{
  "encoder_arch": "transformer",
  "model": "waveform VQ-VAE",
  "dataset": "two synthetic voices taking turns or overlapping, over music, noise or silence",
  "train_examples": 26041,
  "input": "waveform_16khz",
  "bottleneck": "vq",
  "encoder_norm": "layernorm",
  "encoder_norm_position": "pre",
  "encoder_activation": "geglu",
  "encoder_mlp_ratio": 2.67,
  "encoder_head_dim": 32,
  "encoder_fused_qkv": true,
  "encoder_bias": "none",
  "encoder_qk_norm": false,
  "encoder_layer_scale_init": 0.1,
  "encoder_parallel_block": false,
  "encoder_inner_norm": false,
  "encoder_drop_path": 0.15,
  "encoder_wave_strides": [5, 4, 4, 2],
  "encoder_subsampling": 2,
  "encoder_layers": 8,
  "encoder_width": 192,
  "encoder_positions": "relative_bias",
  "loss": "mse",
  "latent_channels": 32,
  "decoder_norm": "groupnorm",
  "decoder_activation": "relu",
  "decoder_weight_standardization": false,
  "decoder_padding_mode": "replicate",
  "decoder_widths": [16, 32, 64, 128, 128, 128],
  "decoder_blocks_per_level": 3,
  "decoder_block": "basic",
  "decoder_attention": false,
  "decoder_upsampling": "nearest_conv",
  "codebook_size": 512,
  "init": "torch_default",
  "residual_init": "zero_last",
  "optimizer": "nadamw",
  "learning_rate": 0.0014,
  "beta1": 0.85,
  "beta2": 0.999,
  "eps": 1e-06,
  "max_steps": 6200,
  "batch_size": 64,
  "epochs": 15.2,
  "lr_schedule": "linear",
  "final_lr_fraction": 0.05,
  "warmup_steps": 310,
  "weight_decay": 0.4
}
Rows from block 10 of the decoder, named by matrix and row number. Rows with one number belong to one channel. Each number is 128 + 24 x the weight over its row's rms, rounded and kept within 0 to 255. All counts start at 0.
# convs0: first width-7 conv, dilation 9 (decoder.decb.2.2.convs.0.weight, 64x64x7), inputs 22-43, a 7 kernel for each
# convs1: second width-7 conv (decoder.decb.2.2.convs.1.weight, 64x64x7, transposed), outputs 22-43, a 7 kernel for each
convs0.30 [141 155 159 193 175 203 181 112 143 133 135 145 143 142 148 121 159 160 121 131 147 189 180 149 173 148 169 184 125 119 148 153 138 126 131 142 126 131 105 154 119 146 134 107 133 134 131 100 122 115 194 160 197  72 152 144 118 174 142 148 152 110 102 119 138 134 110 144 146 140 153 172 167 174 175 193 148  86 143  92 114 124 111 143 141 196 123 164 142 159 125 123 136 131 114 117 125 117 149 123 153 128 134 138 149 139 139 128 141 131 117 124 130 111 109 111 123 139 136 152 175 140 133 130 137 156 148 136 140 122 149 152 142  94  99 104 105 132  91 119 109 117 128 124 119 126 125 123 138 121 124 146 153 118]
convs1.30 [130 131 130 130 132 138 138 122 130 129 126 121 118 121 125 127 128 125 123 114 116 108 118 115 111 104  93  96 150 160 159 146 140 125 128 125 118 120 122 128 116 110 152 138 142 161 159 230 207  95 100 103 102  99 100 106 143 166 162 161 146 148 144 127 120 120 119 122 124 125 129 126 124 119 124 114 120 139 144 148 146 139 125 136 109 110 114 103  92 110 127 155 150 154 155 159 151 144 124 115 116 119 125 136 137 137 153 149 142 128 132 130 176 170 167 150 145 145 167 142 136 137 146 148 164 153 154 166 159 163 151 170 161 132 117 118 127 142 134 131  94 116 107  96  74  69  89 162 148 147 155 165 194 182]
convs0.31 [155 140 125 147 165 127 127 119 112  90 113 164 137 123 128 124 107 112 101 120 127 152 111 127 103 139 124 117 118 124 130 127 107 117  99 126  92 100 130 131  94 143 107 126 138  74 116  92  79  97  95 112 123 130 120 107 119 137 143 127 105 133  93 129 121  98 129 123 133 138 188 110 136 188 185 142 182 140 119 129 125 153 157 141 115 117 179 157 174 144  86 123 133 138 122 150 146 150 128 137 131 138 133 146 136 119 133 131 122 120 118 135 116 111 121 132 124 121 144 134 136 134 129 129 134 126 146 136 150 148 133 134 147 140 141 118 158 124 146 119 133 135 137 104 116 115 100 106 113 141  85 123 105 123]
convs1.31 [131 136 132 125 130 134 138 132 121 129 130 142 141 130 132 119 124 139 137 140 129 133 122 125 130 140 144 126 123 105 117 117 142 160 115 108 126  94 110  92 110 126 122 200 175 117 100 104 154 138 120 134 149 156 152 132 141 138 166 137 169 169 136 127 128 126 126 119 119 125 124 106 108 125 129 130 126 128  90 117 137 147 139 114 103  69 109 106 129 131 112 128 136 139 141 129 131 135 121 125 120 118 114 111 124 115 115 128  86 114 126 115  90  62 104  84  95  97 109 136 155 144 135 127 123 137 125 161 162 117 125 125 132 129 128 115 147 125 115 127 115  79 117 110 148 149 105 130 243 194 122  72  56 138]
convs0.32 [113 137 116 107 154 129 136 118 114 121 136 128 138 123 125 123  97 103 110 134 117 122 145 153 133 104 154 146 131 127 107 136 118 148 126 120 138 111 124 138 127 127 150 111 107 133 153 106 119 154  82 130 126 104 118 110 117 144 143 120 121 142 153 150 180  96  72 117 145 121 119 141 116 144  97 134 128 124 111 135 117 114 133 118 175  73 239 155 138 204 208 120 141 123 119 145 136 126 119 149 131 130 144 122 133 109 134 122 116 143 132 134 104 113 122 119 112 142  94 159 119 142 136 125 124 118 127 133 118 136 135 127 128 130 112 112 137 125 131 133 165  77 139 162  88 165 138 107 125  57 113 133  68 114]
convs1.32 [135 129 124 128 135 112 107 106 115 135 127 109 117 135 129 130 144 155 103 124 138 117 115 135 134  98 117 127 120 118 126 131 117 121 126 162 135 141 135 112 126 115 194 146 122 117 247 156  90  86 132 119 133 107 111 134  91  95 144 130 128 130 123 143 124 123 115 114 122 113 112 125 133 126 103 114 137 100 116 131 136 115 131 149  69 113 124 107 130 124 145 153 144 154 143 134 150 135 122 140 115 106 154 129 126 142  99 162 129 153 144 134 120 104 141 102 129 147 153 161 146 105 123 162 126  94 126 113 128 107 160 141 113 124 153 111 122 109 127 132  26  66 143  94  93 111 144 169 161 129 114 189 150 115]
convs0.33 [125 116 121 118 109 139 131 117 104 106  96 107 100 105 120 117 104 127 116 139 136 161 128  99 138 116 134 110 110 137 115 139 114 143 124 147 129 120 134 126 112 127 116 129 142 122 148 123 106 148 143 126 102 137 113 123 121 135 120  98 145 132 132 128 140  98 116 135 152 148 159 153 142 120 160 121 132 139 152 117 119 130 119 118 160 203 173 157 129 134 127 115 112 130 139 120 131 147 146 149 153 126 129 136 137 148 151 117 118 114 114 133 156 183 142 114 149  99 136 132 108 128  99 128 124 139 103  96 123 111 121 113 110 147 128 127 136 156 149 154 120 156 149 139 135 135 117 149 137 139 133 133 136 123]
convs1.33 [147 153 157 149 154 155 157 167 154 128 179 162 158 165 160 149 131 158 158 146 152 149 137 108 147 137 131 132 136 127 111 128 126 123 126 142 143 145 115 146 142 129  89 139 207  68 105 143 121 138 135 126 147 136 131 140 127 129  87 147 105 113 117 108 111 126 108 119 120 118 154 135 141 164 162 148 154 136 115 102 143 126 119 127  89  57  92 116  95  95 104 126 129 135 121 131 129 125  93  97 133  98 107 112 110  98  87  87  82  91 110  92  86  61  98  90  98 102  98 127 169 162 118 124 135 130  88 108 114  98  93 105  97 116 124 127 126 123 108 116  99  59  57 144  96  91 107  82 122 171  80 101 123 106]
convs0.34 [125 165 121 135 137 110 109 133 199  88 167 148 137 174 130 137 115 107 118  99 127 144 125 129 120 114 117 129 134 119 106 122 137 122 137 121 143 111 110 149 123 124 119  80 135 108 136 144 111 186 168 144 126 131 109 138 146 150 130 125 157 108 139  96 115  90 140 125 104 125 123 128 100 125 132 104 138 119 144 125 142 119 127 143 197 211 173 151 185 171 126 127 115 137 127 128 135 119 120 105 142 133 134 144 118 129 111 107 129 146 143 121 120 121 133 149 130 138 122 138 123 137 140 139 138 127 131 115 116 120 116 114 123 139 136 132 120 115 134 123 149 157 136 122 126 120 113 146 104 117 112 126 138 119]
convs1.34 [121 123 123 120 122 116 118 157 132 110 132  98 115 147 155 129  91 134 108 107 136 151 136 111 136 107 124 145 148 138 118 127 110 117 138 130 124 115 132 141 130 117  49 107 208  95 185 186 101 141 143 125 133 114 115 143 133 123 119 130  96 134 159 119 115 126 123 140 130 118 142 118 102 127 111 100 112 155 138 121 136 109 113 145 143 112 142 118 113 123 128 128 118 117 133 149 138 121 101 118 154 119 157 138 107 135  99 128 121 120 164 146 130  76 126 115 133 149 113  94 156 167 123 154 140 122 109 126 159 126 141 164 139 115 152 128 150 156 107 110 173  96 100 116  56 111 151  73 117 186 121 183 164 108]
convs0.35 [140 174 153 156 163 132 159 171 119 135 130 145 126 123 132 166 145 150 135 151 120 160 103 109 117 140 117 130 131 129 120 138 132 124 109 142 146 134 148 166 167 181 135 139 153 156 166 120 180 196 160 137 117 123 125 137 122 130 121 119 108 123 109 110 144 121 125 151 154 140 182 175 175 180 158 172 148 139 124 132 118 122 136 137 121 186 138 179 188 161  83 123 127 145 154 149 140 146 128 154 140 128 157 120 127 127 141 147 152 115 117 149 127 168 157 159 144 157 160 147 147 140 149 142 128 142 128 116 140 114 144 151 149 156 141 160 135 146 122 120 132 147 145 106 111 102 110 148 138 150 126 133 143 140]
convs1.35 [109 118 111 113 114 119 117 137 142 119 129 122 136 126 137 141 140 136 138 133 141 137 145 129 135 132 133 132 140 146 141 142 137 139 141 127 115 155 125 126  99 137 140 120 161 141 146 158 143 117 137 106 117 121 130 114 174 189 132 173 152 175 140 122 115 128 122 127 121 130  84  82  82  73  79  80  88 134 135 127 130 131 133 130  68  47  13  32  51  79  40 157 141 161 154 148 130 148 106  96 107 102 110 109 105 152 146 135 144 137 145 141 111  66  69  71  81  89  92 141 154 156 154 149 151 145 151 149 135 153 143 156 142 123 122 141 131 132 121 131 106 109  62  90  87 110  86 140 116 155 148 150 148 145]
convs0.36 [161 160 172 145 158 180 175 124 140 140 154 146 142 138 194 189 187 194 155 177 144 127 139 126 119 106 135 138 141 125 146 162 117 151 122 149 148 129 161 157 166 159 124 162 142 133 151 119 144 148 112 141 128 137 131 128 111 108 118 126 139 128 104 152 127 138 156 135 140 131 157 189 183 178 145 142 132 130 136 142 132 127 145 136 138  97 171 160 128 185 145 122 167 144 125 161 151 146 120 152 152 137 151 155 132 127 160 156 150 137 147 172 139 157 122 124 148 161 134 151 150 122 121 140 130 152 138 124 153 138 141 116 152 132 171 165 132 156 145 160 126 110 159 140 112 136 132 134 129 156 157 145 145 150]
convs1.36 [133 121 122 128 131 125 126 116 125 137 121 126 136 142 140 130 141 140 125 138 142 128 128 131 130 129 132 132 129 130 134 129 133 134 137 162 133 131 139 120 116 126 178 164 142 177 173 128 131  96 113 125 108 114 131 122 135 168 190 168 187 175 165 133 120 124 132 118 118 119  97  93  93  89  87 106 110 102 119 136 111 117 137 128  35  61  46  41  59  71  55 162 158 154 150 145 140 141 113 114 107 113 113 109 110 144 136 133 138 136 120 125 106 103  90  95  96  85  89 150 152 153 159 162 151 146 154 161 154 160 183 146 137 126 131 134 123 124 138 134  80  95  96  87  97 103  96 173 160 140 166 169 122 133]
convs0.37 [111 147 109 134 111 121 162 136 137 127 130 119 115 145 117 124 138 129 124 130 139 130 101  86 112 133 164 110 112 105 101  99 162 126 140 112 121 127 144 155 146 118 118 134 164 162 132 116 165 183 132 118 167 112 116 166 114 139 124 127 143 109 124 106 127 126 138 138 165 122 101 124 107 134 142 129 141 140 141 139 135 133 120 132 194 171 102 172 162 155 155 135 132 123 145 135 119 131 131 131 145 126 143 144 118 118 142 131 139 134 147 147 125 148 119 138 138 121 116 114 141 118 120 135 117 163 109 118 111 122 126 130 125 175 160 179 140 136 137 122 127 173 100 123 166  83 110 150 121 184 168 166 173 108]
convs1.37 [122 126 132 124 124 126 130 127 136 117 133 132 133 125 132 138 120 124 136 132 126 135 143 120 132 136 137 127 122 139 112 120 125 126 121 152 117 142  90 150 121 136 105  72 204 130  99 119 162 126 158 121 149 134 138 128 130 147 105 151 130 136 112 124 119 126 122 125 122 126 123 121 102 114 128 120 114 129 156  83 137 132 129  99  87  86  75 147 114 115  88 145 122 132 130 144 126 127 118 112 134 125 119 120 128 134 107 104 127 141 143 121 112  64  75 110 134 115  97 129 133 154 132 118 127 141 123 108 135 138 118 120 123 129 131 136 120 117 111 122 104 114  64 136 123 123  87 127  65 242 149 108 109 183]
convs0.38 [145 135 116 145 137 122 169 135 105 124 132 141 115 151 126 143 120 119 136 126 130 132 112 137 110  98 141 114 122  93  99 112 120 145 116 198  97 115 121 132 118 131 167 157 139 143 174 146 138 118  44 114 112 120  50 112  78 118 114 142 138 136 133 145 163 141 119 123 151 122 202 140 169 118 134 170 108 118 120 130 130 148 127 145  87 141 158 153 172 139 122 145 131 130 125 132 133 143 133 151 147 138 136 118 124 156 132 124 143 150 123 135 143 135 134 140 144 131 128 116 125 110 119 139 124 134 131 124 135 132 152 127 135 132 127 117 145 122 150 162 124 115 137 149 159  86 132 121 170 120 108 158 109 104]
convs1.38 [127 133 132 129 131 126 127 124 129 127 127 141 136 129 133 128 126 126 128 143 136 126 129 128 122 132 135 130 126 131 128 125 134 137 128 194 131 144 116  58 153 181 120 144 164 169 131  66 101 116 147 135 134 156 147 132 101 132 140 126 170 126 111 126 120 124 125 121 125 126 141 126 115 118 122 142 138 116 123 105 112 143 155 115  73 100  70 112 154  79  62 134 117 130 134 124 131 133 128 130 127 130 122 116 123 125 119 122 114 138 108 103 128  76  76 105 123 109  96 125 136 141 135 127 123 131 108 124 139 134 146 101 108 132 129 135 132 110 133 142  96 110 104 109 154 117 100 144 153 197 194 119  49 113]
convs0.39 [146  98 152 146 167 140 130 125 113 114 113 123 115 116 118 118 115 105  99 116  84 120 136 138 103 116 114 135 112 117 134 146 104 130  94 120 134  88 146 180 128 148 142 161 118 133 114  98 102 165  90 135  71 155 122 108 128 123 184 109  86 121  90 136 131 126 123 146 110 147 134 106 101 125 130 131 105 120 135 126 126 151 132 113 152 118 136 198 140 132 136 106 107 113 122 154 132 153 127 128 132 134 141 133 143 135 129  87  98 130 112 134 134 119 103 114 158  99 178 161 132 159 142 132 118  99 162 144 133 140 127 127 116 104 118 130 167 159 145 112 159  93 161 177 120 124 125  85  85 121 140 132 116 173]
convs1.39 [133 129 110 130 134 132 129 115 124 148 152 126 122 135 133 116 149 157 142 131 140 118 117 137 147 132 115 124 119 121 128 134 134 127 129 145 112 114 111 145 131 107 177 173  68  78 158 156 108 106 144 166 151 117 133 160  85 104 152 162 111 105 109 154 132 127 127 113 124 129 109 119 135 121 120 133 145 108 116 141 130 119 127 137  81 127 127 102  82 117 155 142 134 137 127 134 135 113 123 138 108  90 103 124 132 116  90 113 142 133  96 108 107 114 125 111  88  97 140 152 157 119 120 140 140 115 116 140 124 120 122 118 102 134 163 144 100 109 148 133  30  79 163 145  65  81 138 159 163 103  94 134 141 111]
convs0.40 [151 163 158 144 166 173 147 164 132 128 131 146 151 135 160 144 142 122 129 129 154 153 106 117 149 140 137 115 133 112 126 126 111 145 144 151 165 152 137 186 143 165 123 172 151 128 135 126 171 174 147 124 156 150 135 118 140 114 121 122 121 144  95 106 124 134 148 157 144 129 182 165 189 166 156 169 158 126 128 157 131 147 124 136 175 142 139 155 144 182 148 150 127 151 133 152 152 142 151 137 154 125 151 122 145 121 127 125 128 132 125 143 164 158 144 170 156 163 142 140 149 160 143 142 163 159 144 138 155 131 139 150 134 168 152 147 159 152 110 146 109 127 125 127  99 118  94 129 145 162 175 162 165 181]
convs1.40 [107 105 102 106 113 109 105 110 134 132 123 109 114 114 130 125 132 127 125 118 119 123 132 130 130 129 125 123 123 136 148 138 134 129 134 145 105 108 129 133 109 103 171 150 138 159 179 183 181  76 109 130  97  98 105 109 126 203 189 175 143 167 160 137 113 115 124 124 120 126  77  71  70  66  69  64  64 124 137 162 128 119 126 137  63  89  83  60  66  82  93 172 153 154 156 144 148 155 117 108 108 111 120 123 123 139 154 133 150 140 139 135 122 128  88 107  86  95 117 150 143 154 153 158 163 158 165 188 166 180 170 183 182 144 116 138 124 126 138 145  96 129 116 107 101 109 110 168 129 117 147 154 170 173]
convs0.41 [120 127  97 121 124 141 145 139  97 106 142 147 108 127 125 145 132 122 117 139 137 144  97  96 106 114  99  93 133 125 117 130 123 105 103 168 145  95 124 118 177 137 109 119 156  95 143 131 133 157 112 120 129 146 112 162 101 129 119 123 134 105 101 143 146 123 126 143 170 150 131 158 168 124 143 161  98 126 125 129 126 133 103 125 139 203 133 124 195 127 146 102 108 107 114 144 148 150 117 139 140 114 135 120 133 137 141 117 113 108 121 140 123 150 150 126 136 129 131  94  90 100  85 105 112 110  90  85 101 111 127 137 124 143 122 116 145 162 158 166 146 159 179 147 156 100 131 139 102 136 133 127 123 124]
convs1.41 [150 153 154 149 151 153 154 141 137 124 136 160 148 142 139 134 128 133 141 140 135 131 122 104 111 140 132 122 132 120 104 110 132 128 121 140 126 148 129 105 130 123 145 171 211 175 116 141 164 131 134 120 127 145 136 133 118 121  86 102 155 125 116 117 119 131 127 115 121 125 139 132 137 145 148 142 135 124 122 100 116 143 126 116  64  60  63 114 141  81  75 127 128 140 137 119 123 123 114 121 136 132 115 115 120 107  85  97 108 125 107  95  77  68 101 120 109  91  89 146 159 151 132 123 140 148 106 115 121 116 116 110 115 124 139 137 124 100 117 126  82  73  54  98 154  95  79 128 154 196 163 105 126 153]
convs0.42 [124 132 165 142 146 160 164 114 123 136 132 102 128 152 130 134 138 153 129 135 123 100 122 135 148 126 131 158 148 146 107 132 115 120 134 106 112 157 139 152 118 104 117 153 141 116 118 130 134 144 135  68 191  95 170 126 116 131 119 109 129 127 129 117 143 125 132 145 154 129 141 151 166 148 163 111 111 145 135 119 130 127 145 116 208 175 167 191 143 228 207 118 110 107 147 129 125 107 144 122 147 115 124 116 117 125 116 133 109 138 109 140 137 134 127 139 139 123 136 113 141 130 124 123 112 121 121 126 129 124 137 125 140 122 146 142 133 108 101 130 155 111 132 136  89 145 128 143 173 162 122 141 137 147]
convs1.42 [120 114 115 119 123 122 126 128 127 133 130 111 125 122 116 127 126 135 108 113 119 118 122 129 133 104 115 108 116 116 121 126 107 112 109 103 142 132 157 160 116 126 163 120 125 103 239 191 194 122 116 124 123 105 125 126 127 108 136 127  96 128 107 131 133 124 122 131 124 129 116 133 123 125  97 102 112 126 122 139 132  96 119 121 131 115 134  85  62 112 120 141 157 155 154 164 148 154 136 130 125 117 143 135 141 127 129 142 136 126 130 119 153 170 154 129 126 133 143 140 123 123 127 163 148 145 142 130 139 126 141 146 139 131 141 118 125 137 126 141 113 108 134  98  20  91  82 166 151 110  95 250 186 197]
convs0.43 [145 143 151 106 120 128 115 122 105 129 139 112 144 145 125 128 110  87 126 122 127 150  99 123 111 106 114 128 126 144 108 143 104 141 124 131 154 145 117 121 100 108 148 152 143 178 123 154 163 112 137 126 134  79 136 135 122 122 116 147 120  99 110 151 133 134  94 136 138  78 168 146 150 121  87 159 119 124 120 134 131 107 148 116 123 150 178 123  97 193 211 116 135 127 118 139 148 159 145 140 134 127 122 125 127 137 146 143 126 133 116 117 142 146 155 144 119 140 132 113 104  90 116 117 130 129 129 124 134 124 127 116 142 147 152 146 124 142 137 156 142 141 134 172 127 158 129 122 150 134 147 139 111 142]
convs1.43 [143 131 133 142 146 137 131 155 149 181 130 131 169 142 134 146 145 142 109 147 139 120 119 137 117 101 135 119 124 125 133 126 117 128 124 130 141 121 161 112 114 148 116  67  44 142 255  58 117 147 150 168 127 134 170 134 117  93 145  88 132 137  99 124 123  95 122 113 102 113 140 156 146 135  87 131 136 129 133 144 125 120 145 130 123 123 137  70 117 116  89 133 144 123 148 135 126 148 131 130 118 127 147 114 128 122 108 120 116 131  99 111 128 124  99  98 104  84 104 127 116 118 138 168 130 129 120 100 110 108 148 111 114 120 130 118 130 109 138 141 124 108 144  69  96 130  90 121 112  85 128 176  96 127]
convs0.44 [149 141 118 149 151 173 129 129 179 114 142 144 167 119 136 134 130 164 158 161 133 108 119 149 147 147 167 151 122 137 128 125 132 150 124 121 117 144 161 166 122 164 122 153 165 115 161  97 169 154 166 143 142 153 146 114 110 134 131  94 120 121  84 141 122 126 130 131 148 139 151 156 152 160 169 181 138 126 140 142 123 112 131  99 175 201 197 181 135 184 112 129 123 121 118 130 122 128 153 144 142 135 145 142 152 135 112 137 127 130 104 143 141 167 165 159 145 136 145 120 125 107 117 115 102 126 117 104 103 101 107 113  95 121 124 155 139 143 129 142 116 121 120 116 107 126  99 167 158 178 178 182 197 176]
convs1.44 [124 123 122 120 124 126 126 126 131 128 132 124 123 130 125 128 127 129 123 119 123 126 133 130 135 123 122 128 117 128 124 132 112 100 123 123 119 137 132 141 131  75 148 127 131 104 156 191 143 121 129 125 134 123 116 145 125 143 128 141 115 122 141 128 125 126 122 127 127 124 118 116 116 117 113 108 115 117 134 132 145 112  93 150 111 106 100  88  89 100 151 139 137 141 138 140 137 128 127 121 124 118 130 133 128 135 144 134 135 116 139 128 145 132 130 108 109 131 120 132 131 133 131 140 142 136 146 149 143 138 137 156 149 131 126 135 134 144 130 130 122 134 119 124  96 105 137 164 114 138  70 182 244 127]
convs0.45 [100 139  99 155  98 120 118 114 118 141 143 133 118 116 114 142 112 154 138 134 160 150 114 109 130 131 193 155 109 112 117 116 123 145 123 142 125 124 119 144 153 161 132 127 151 147 148 150 131 118 157 120 136 169 100 128 122 140 127 140 133 144 120 140 139 124 140 111 132 138 144 143 154 191 142 186 179 114 117 130 118 133 139 122 208 255 175 236 186 186 135 135 126 136 149 138 122 130 131 135 134 143 120 129 122 125 134 144 128 140 137 144 141 123 113 140 126 116 124 119 130 138 137 122 141 136 143 125 138 127 143 144 137 126 142 178 160 142 118 135  88 132 126 125 103 111 104 164 159 134 151 159 136 135]
convs1.45 [117 142 133 135 134 143 155 152 144 138 156 137 125 144 169 145 133 149 148 135 146 143 134 119 132 123 110 132 139 137 130 133 133 124 133 133 120 113 108 120 133 121  44 125 162  81 116 192 138 131 134 133 139 136 119 132 147 156 143 154 132 110 148 120 114 119 116 125 134 122 117  87  83 118 107  98 103 172 145 149 166 154 118 137  70  63  86 129  93  83  90 155 141 141 138 142 145 130  81  96 119 104 117 135 109 139 136 123 129 112 132 141 127 102 108 125 110 127 113 105 159 167 121 144 154 142 111 133 134 121 121 132 135 112 112 124 119 144 121  98 122  98  86 140  95  71 115  50  96 133  73 111 175 120]
convs0.46 [ 66 169 114 175 125 164 169 136 131 110 112 134 113 136 145 179 129 131 138 119 157 128 107 103 148 135 135  94 119 126 132 121 125 107 133 150 148 137 119 118 107 107 110  98 116  93 143 110 127 152 143 121 123 136 125 101 134 114 121  96 145 130 160 124 145 106 161 142 135 125 116 177 154 153 148 130 150 131 133 115 142 134 137 114 149 212 100  87 216 185 195 153 126 139 130 136 117 139 109 134 119 149 124 131 132 110 127 121 117 138 150 106 121 148 128 129 134 133 134 123 103 105 125 132 136 149 131 129 126 136 128 126 117 143 142 132 125 142 153 111  93 155 103 120 205  88 132 130 126 138 138 108 130 109]
convs1.46 [123 130 134 129 124 134 133 154 142  92  84 170 140 137 138 132 116 116 143 135 125 132 131 124 122 133 133 130 140 135 124 118 134 132 130 141 132 138 143 139 153 139  66 112 208 208  83 157 171 132 133 113 109 132 111 112 118 130 117 115 160 150 161 111 113 116 127 112 113 109 146 130 110 112 138 117 107 145 135 113 114 148 121 118 104  98 112 117 118  94  91 134 123 132 150 143 134 129 116 120 134 134 116 119 119 119 118 123 123 135 138 138 107  82  98 118 137 104  93 127 140 146 145 117 134 144 100 109 143 154 109 132 141 152 148 140 151 132 124 125 124 117 111 114 134 119 116  85 107 190 206  85 125 146]
convs0.47 [130 121 128 157 140 152 171 161 102 125 153 118 120 167 139 133 133 159 128 150 110 138 126 124 143 132 144 101 113 115 124 119 132 159 145 173 157 143 147 156 156 159 168 149 174 147 134 124 134 138  82 109 129 123 109 135 132 149 110 136 114 113 116 128 134 134 117 135 164 131 138 168 159 164 150 175 140 125 137 154 145 125 131 148 106 152 157 189 193 156 161 162 116 139 158 142 167 140 152 142 139 159 131 134 139 133 120 158 140 149 132 171 159 149 143 132 164 173 139 110 145 132 111 112 129 118 124 127 151 132 142 146 150 122 144 138 166 144 163 158 112  98 148 126 159 107 128 129 174 146 153 137 163 129]
convs1.47 [114 116 119 119 120 126 118 123 128 129 122 151 140 124 131 128 129 121 135 139 142 123 126 127 113 133 130 117 133 142 140 132 141 139 131 140 112 107 114  91 131 175 149 156 179 216 115 115 114 111 129 132 114 142 132 104 125 149 158 132 173 128  62 128 122 121 129 117 123 131 100  83  77  84 102 111 130 123 128 128 120 140 130 119  18  38  59  80 114  62  16 143 134 136 149 133 135 154 115 113 113 126 110 109 122 130 132 125 129 136 120 109 101  82  72 116 116  98 124 151 154 158 155 133 142 138 140 149 151 161 142 130 105 153 140 142 146 129 138 163  83  97 100 101 145 103  62 155 153 157 183 112 114 144]
convs0.48 [116 139 121 127  90 140 109 145 124 113 103 122 116 115 126 122 136 112 119 186 127 143 171  94 126  67  93  95 144 144 109 119 123 136 119 156 157 131 130 109 125 131 116 119 147 127 141 121 127 136 133 119 116 138 112 142 140  98 119 140 136 127 107 161 129 131 110 122 138  92 145 185 173 118 133 136 115 137 135 114 115 123 128 131 192 214  89  80 124  93 139 117 138 122 127 127 146 124 127 123 142 125 141 120 108 122 152 137 105 113 135 116 116 131 128 124 144 114 145 134 141 121 138 136 132 132 121 130 140 135 134 121 120 113 140 109 139 153 153 126 124 144 129 131 129 113 131 122 115 111 114 136 128 110]
convs1.48 [121 121 127 156 141 157 142 163 148 140 147 141 124 145 145 154 154 138 135 121 142 141 133 132 134 134 116 133 143 132 129 129 126 121 126 112 139 146 141 133 134 117  91  59  59 117  99 216 145 142 127 130 125 136 121 139 172 108  87 111 114 117 142 101 118 122 122 122 131 124 149 176 179 156 150 119 132 145 128 126 105 121  95 124 161 127 115 102 109  84 108 129 137 122 117 119 130 131 107 115 122 121 132 141 119 138 128 109 137 111 139 126 133 149 129 119 108 114 112  96  87  97 121 130 152 127 111  89  73 103 102 135 116  99 122 137 109 132 105 112 169 130 106 103  94  67 111  88  90  92 120 127 178 135]
convs0.49 [129 147 148 135 133 120 166 124 161 153 150 124 151 118 143 133 161 138 131 154 172 125 107 163 132 140 143 134 144 156 106 143 154 164 162 149 146 142 126 135 118 115 144 156 152 114 145 147 156 103 149 102 145 151 137 121 109 135 127 109 150 106 157 144 140 157  98 133 128 124 129  81 107 137 129 134 137  98 162 101 125 135 124 138 122  69  73 164  74  74  97 154 109 132 143 104 154 158 103  94 131 146 141 114 121 157 133 111 121 100 122 114 104 100 113 141 159 129 147 143 155 125 120 163 146 114 147 126 152 126 141 112 107 124 145 119 119 137 111 120 132 146 106 130 141 119 108 137 134 160 105 125  98 159]
convs1.49 [124 126 129 129 140 139 124  81  94 113 113 163  96 100 114 101 113 123 116 110 119 116 113 116 120 124 114 114 100 107 111 112 117  99 105 138  96  98 114  79 154 133 138 125 128 106  88 153 101  90 135 138 132 167  81 111  63 104 140 118 181  81  76 143 126 134 138 116 146 145 128 133 128 135 137 130 135 101 124 129 131 145  91 124 121 156 153 148 177 112 119 136 122 125 123 100 134 140 157 166 156 154 152 154 153 131 111 120 122 123 147 118 199 166 159 165 139 198 181 127 135 128 119 119 125 123 131 141 133 118 128 154 116 122 140 124 123 108 101 134 109 123 127 126 145 110 110 153 144 125 112  69 156 130]
convs0.50 [117 182 103 112 118 132 118 146 130 132 131 133 127 130 149 105 127 113  87 156 138 116 106 102 123 144 120 114 128 122 120 106 128 139 120 119 153 129 120 129 132 106  84 107 159 128 126 119 136 150 122 121 121 168 120 126 164  52 104 127 153 121 158  97 109 128 145 118 148 124 109 153 152 159 143 162 185 138 117 142 142 142 126 115 178 119  95  84 174 134  89 126 147 149 140 121 121 120 112 103 121 100 137 138 137 131 152 139 127 126 143 141 115 120 145 114 152 130 137 115 117 115 114 133 131 147 127 132 125 133 130 132 139 139 127 135 103 128 141 128 139 108 133 132 142 145 126 120 126 133 123 124 134 141]
convs1.50 [118 133 133 123 121 133 137 192 150  93 122  98  98 112 137 137 134 129 139 116  99 149 144 128 136 137 132 129 152 134 124 135 140 130 130  81 138 189 145 177 153 126  63 113 133 112 121 153 191 153 119  95 121 104 116 115 197 138  71 137 106 127 159 101 122 133 120 125 117 115 122 134 155 125 126 115 101 157 109  90 120 108 107 103 140 110  96 110  81  94 114 107 124 141 133 140 126 119  92  98 122 110 105 124 122 103 142 145 131 156 131 172  81 127 164 118 139 104 131 129 120 104 130 121 152 152 116 120 111 127 120 147 179 151 118 138 148 132 152 109 163 133 105 124 105 108 129  64 103 148 133 134 156 167]
convs0.51 [146 101 105 107 121 144 107 135 112  93 116 106  94 128 113 125 164 129 142 161 109 147 156 116 153 103 138 120 129 135 117 112 121 126  92 137 103 108 104 158  98 148 150 116 154  88 140 108 113 151  50  82 117 133  38 135 119 152 130 114 123 140 119 142 107 116  93 143 140 128 147 133 136 101 113 152 125 120 136 111 128 133 112 138 121 151 117 135 130  80 110 127 118 121  97 131 119 148 142 125 111  96 113 132 108 154 131 125 115 107 110 120 127 126 144 121 114 116 111 106  92 115 120 129 125 111 118 119 116 103 131 132 100 130 118 107 125 123 145 144 133 137 127 153 139 124  96 103 127 135  64 127 120 143]
convs1.51 [129 128 126 132 134 144 141 113 112 125 148 177 132 135 121 134 135 140 155 137 141 123 125 126 130 142 126 127 130 128 129 136 144 132 133 153 166 140 122 107 166 158 202 145 146 143  23 157 131 115 117 130 145 190 128 140 132 114 137 162 168 120 122 122 129 121 111  94 125 120 113 142 133 131 175 148 153 103 103 113 123 153 104 109  80  46  79 125 168  88  91 132 143 142 141 108 137 136 135 129 125 117 112 127 126 137 117 119 130 121 127 117 113 101 104 113 112 116 108 145 139 133 121 100 126 127 132 122 126 128 105 120 115 120 154 138 106 106 117 131  97  94 109 133 159 105 106 169 159 150 126  57 145 140]